config.yaml
model: "segmentation model"
dataset: "larger renderings of crowded toy scenes"
train_examples: 90422
image_size: 48
crop_scale_min: 1
horizontal_flip: false
cutout: 0.4
num_classes: 31
arch: "unet"
norm: "batchnorm"
hidden_act: "silu"
pixel_unshuffle: 2
widths: [48, 96, 144, 192]
blocks_per_level: 3
block: "basic"
attention: false
upsampling: "pixel_shuffle"
init: "torch_default"
residual_init: "none"
optimizer: "soap"
beta2: 0.99
learning_rate: 0.0034
beta1: 0.95
shampoo_beta: 0.95
eps: 1e-08
precondition_frequency: 25
max_precond_dim: 512
merge_dims: true
one_sided: false
adamw_lr_other_params: 0.00084
max_steps: 7800
batch_size: 128
epochs: 11.0
lr_schedule: "step"
warmup_steps: 390
weight_decay: 0.4
adamw_weight_decay_other_params: 0.05
Rows from block 7 of a small segmentation model, named by matrix and row number. Rows with one number belong to one channel. Each number is 200 + 30 x the weight over its row's rms, rounded and kept within 0 to 999. All counts start at 0. After the name is the row's rms in percent of the matrix's.
After each channel's rows are labels from the 100 images, of 14976, where the channel reaches its highest value: "top examples" is what is common among them. Only what is clearly more common there than usual is listed. The data: larger renderings of crowded toy scenes.
# convs0: first 3x3 conv (model.enc.2.1.convs.0.weight, 144x144x3x3, each kernel summed), inputs 0-143
# convs1: second 3x3 conv (model.enc.2.1.convs.1.weight, 144x144x3x3, transposed, each kernel summed), outputs 0-143

convs0.4,085,235,201,191,217,167,237,193,188,170,242,196,184,133,172,153,202,195,173,175,237,225,211,189,148,190,174,198,187,198,198,193,144,181,137,184,201,208,203,158,177,193,205,191,253,192,203,211,167,199,235,192,229,214,219,222,149,182,230,149,231,171,240,168,181,200,193,181,234,176,196,214,201,211,288,267,205,183,185,140,188,167,194,187,190,204,214,195,170,191,134,247,212,147,248,181,255,220,224,175,220,191,189,162,175,213,234,165,205,199,167,136,193,192,268,193,175,196,265,179,193,210,151,249,189,158,201,210,184,180,166,224,193,269,190,203,182,195,239,192,189,261,185,206,195
convs1.4,090,181,170,221,227,205,210,200,213,191,197,212,159,175,229,172,211,199,210,150,158,138,145,201,246,219,188,174,215,209,190,192,195,171,142,221,202,190,199,235,241,184,291,174,202,190,261,163,187,260,237,172,207,206,221,214,198,228,202,206,234,190,190,186,198,201,160,189,206,242,167,216,169,178,187,210,209,252,195,234,204,204,140,225,228,186,180,154,219,250,174,223,184,213,227,161,181,217,224,206,242,206,210,202,198,195,215,243,247,248,220,138,251,195,216,229,191,215,228,240,288,181,207,165,171,194,198,206,243,240,149,179,181,161,255,209,209,168,185,195,213,210,235,154,264
top examples: candle

convs0.105,109,251,184,152,169,198,195,178,175,218,166,227,199,197,175,197,186,229,190,177,209,215,165,215,141,158,177,209,191,204,209,157,157,200,167,175,149,233,200,145,212,235,184,186,168,230,174,177,175,149,216,148,173,193,158,211,192,268,237,175,224,201,149,174,174,198,211,163,206,198,227,191,320,179,198,238,196,223,222,244,179,186,217,217,180,177,251,202,175,207,206,213,206,164,227,208,257,198,214,213,195,211,183,203,164,201,167,138,192,211,201,167,194,220,187,148,192,135,168,240,183,228,140,200,167,223,160,219,198,193,199,205,174,182,151,201,220,172,224,262,172,185,159,166,224
convs1.105,098,240,212,218,201,246,202,234,268,241,176,203,172,222,207,212,260,130,205,159,167,207,190,196,220,202,189,219,180,122,164,201,210,217,195,173,181,263,239,177,212,154,211,160,161,188,212,211,180,235,132,179,196,221,164,199,168,212,243,200,238,222,129,211,205,205,184,156,216,196,156,246,192,229,190,138,163,221,178,220,220,215,238,195,220,188,220,200,184,195,199,182,215,145,208,256,202,196,191,159,222,215,212,156,189,208,151,172,212,170,145,169,224,190,153,144,198,148,198,220,219,226,209,252,217,251,210,181,184,221,183,216,172,190,188,234,207,205,175,247,235,181,173,223,172
top examples: count: six

convs0.35,112,195,215,266,213,220,180,212,160,232,206,193,198,198,152,174,212,265,205,170,217,241,227,242,129,195,147,147,176,206,193,141,183,240,130,207,169,230,182,210,257,227,204,193,185,179,262,149,166,188,224,211,196,182,221,229,216,151,195,211,218,189,174,130,221,191,175,201,183,254,152,166,190,207,163,213,199,172,203,197,198,204,185,203,182,171,212,225,161,274,241,198,195,218,182,193,171,198,215,213,153,143,162,165,192,164,219,149,198,175,191,171,164,216,147,182,213,186,152,134,190,203,183,198,176,216,196,199,173,190,168,216,169,235,160,191,172,194,194,200,238,194,161,228,207
convs1.35,113,229,198,204,183,204,185,202,201,201,202,222,198,172,220,182,242,299,204,236,226,187,264,149,180,199,247,182,223,243,211,168,159,256,192,165,186,235,198,198,241,241,168,243,186,204,184,206,246,202,180,192,181,243,187,225,188,180,219,226,137,221,142,194,202,139,210,194,218,236,246,193,156,195,226,148,225,204,182,227,232,212,171,220,191,177,184,190,191,266,222,199,243,208,250,188,168,230,177,303,181,198,214,231,221,201,215,201,189,227,247,245,205,221,205,192,199,196,194,206,209,161,195,133,198,220,181,213,227,195,216,248,217,255,227,203,198,222,219,216,256,171,187,160,209
top examples: count: six

convs0.32,109,169,167,167,159,194,197,201,156,220,213,179,165,183,174,139,175,248,156,161,210,268,211,231,200,188,237,144,172,181,242,231,169,222,162,191,179,190,181,173,180,131,195,254,198,168,202,212,142,204,209,193,170,160,192,192,200,154,215,195,191,223,182,96,203,189,224,207,189,213,137,193,162,180,153,179,236,142,230,172,183,176,260,176,191,188,196,173,165,166,190,216,218,150,140,180,218,214,196,257,186,171,168,192,133,207,171,244,166,185,188,176,193,192,215,196,203,193,180,185,186,186,168,220,177,186,218,202,189,217,218,190,200,182,152,212,184,177,247,166,172,171,208,169,187
convs1.32,108,184,237,164,192,175,165,187,184,184,189,159,238,185,196,207,166,176,246,257,200,153,217,165,258,232,221,205,211,230,189,209,183,197,276,239,197,187,182,230,210,256,209,200,193,194,166,200,229,207,171,190,198,210,195,196,203,209,200,188,234,169,255,203,265,209,251,212,183,233,205,199,181,158,295,186,196,155,164,219,191,212,157,227,217,234,205,199,223,226,221,183,206,223,244,178,164,244,207,205,194,177,303,172,151,185,191,184,201,187,188,239,226,186,203,254,185,190,260,193,188,181,189,214,193,234,192,181,176,266,212,197,230,184,244,240,147,244,160,192,239,211,240,200,224
top examples: count: six

convs0.14,122,161,179,157,188,166,180,161,236,126,210,182,195,196,240,201,173,206,219,171,225,181,212,205,208,199,244,218,236,185,255,229,221,166,216,273,233,294,172,162,192,220,144,188,177,230,129,142,190,171,193,208,173,202,221,168,189,238,133,133,201,187,200,159,168,223,167,147,178,201,215,212,214,175,172,202,214,185,207,222,123,171,185,208,175,225,179,202,247,185,189,211,173,197,214,175,219,195,192,186,176,242,222,221,216,153,201,213,213,198,210,182,215,244,163,234,236,195,186,164,193,120,172,222,222,194,201,163,183,222,179,201,210,215,234,193,190,222,177,202,164,166,231,183,181
convs1.14,136,131,173,237,214,210,192,194,182,188,273,179,223,207,215,163,166,194,210,202,211,244,213,207,227,198,228,199,205,136,242,169,191,188,202,203,212,238,155,182,162,187,161,188,212,140,200,234,245,185,229,205,148,244,194,229,160,199,150,158,184,200,162,258,225,218,193,142,231,148,158,199,204,228,214,266,184,191,199,225,222,178,191,184,190,188,177,221,198,132,217,174,188,211,239,226,220,165,247,176,191,205,229,200,179,248,185,245,175,212,184,209,267,214,189,234,164,180,244,162,158,181,199,239,201,205,170,194,171,217,189,183,178,179,199,187,258,196,182,145,149,182,177,179,144
top examples: count: six

convs0.141,101,130,197,151,180,176,209,185,166,165,189,220,175,161,198,195,192,181,156,176,208,228,202,192,181,177,177,162,223,170,172,170,163,206,165,209,197,179,178,189,207,209,199,228,191,198,207,225,203,195,192,251,188,159,164,167,171,192,177,210,234,239,158,113,184,235,218,172,157,127,172,149,210,186,159,176,161,142,225,163,189,192,203,168,270,206,207,188,163,119,203,175,226,165,191,215,197,224,235,170,182,169,136,202,202,213,185,162,224,177,182,142,187,172,184,189,216,168,198,163,228,203,178,161,166,196,196,163,140,203,187,152,216,243,163,202,184,169,231,167,185,220,147,218,212
convs1.141,082,184,199,147,250,255,202,198,171,258,202,164,211,179,209,198,181,171,224,230,216,251,226,180,203,208,177,214,201,200,197,215,203,212,201,176,213,196,174,248,170,292,182,231,215,212,161,172,194,247,184,215,198,187,226,225,203,218,180,166,180,194,263,207,222,225,210,243,295,196,230,204,139,227,234,203,203,173,215,182,195,183,196,230,207,231,228,184,159,235,191,185,231,163,211,159,204,249,192,182,213,170,231,243,169,201,207,191,170,253,199,196,180,208,208,170,179,213,230,156,241,183,211,240,253,177,240,190,229,221,279,207,166,194,160,264,244,244,197,164,182,202,219,253,222
top examples: count: six

convs0.143,097,205,237,216,211,198,200,203,209,160,230,230,167,187,236,154,187,187,200,190,187,158,215,243,221,166,178,126,191,205,228,178,142,237,187,209,162,161,180,159,201,206,190,178,156,156,156,227,197,214,139,235,187,202,221,224,212,212,213,228,193,194,190,111,176,189,202,160,208,233,193,184,226,197,167,119,209,169,171,204,168,198,186,230,216,172,188,171,150,288,224,181,188,177,183,179,261,201,232,191,171,170,145,203,192,192,199,184,242,205,174,184,183,238,155,224,206,178,217,153,170,121,182,229,140,192,203,212,221,188,182,209,197,228,171,166,185,182,248,201,248,176,187,209,177
convs1.143,095,252,197,268,180,222,165,189,217,209,243,187,203,195,156,207,207,191,196,192,187,184,213,166,170,196,213,156,184,146,145,204,168,172,159,222,184,211,186,199,244,204,185,151,186,224,214,244,226,226,191,199,179,218,205,199,153,230,234,237,187,205,222,169,216,154,238,145,203,262,226,206,194,206,187,161,234,247,193,166,206,270,186,193,146,225,208,214,180,210,268,202,138,195,180,241,153,232,182,176,207,221,246,191,231,157,187,212,174,179,242,199,166,168,217,160,230,206,214,193,213,174,195,224,271,211,157,178,254,211,231,220,195,138,267,192,157,165,179,194,186,191,194,193,234
top examples: count: six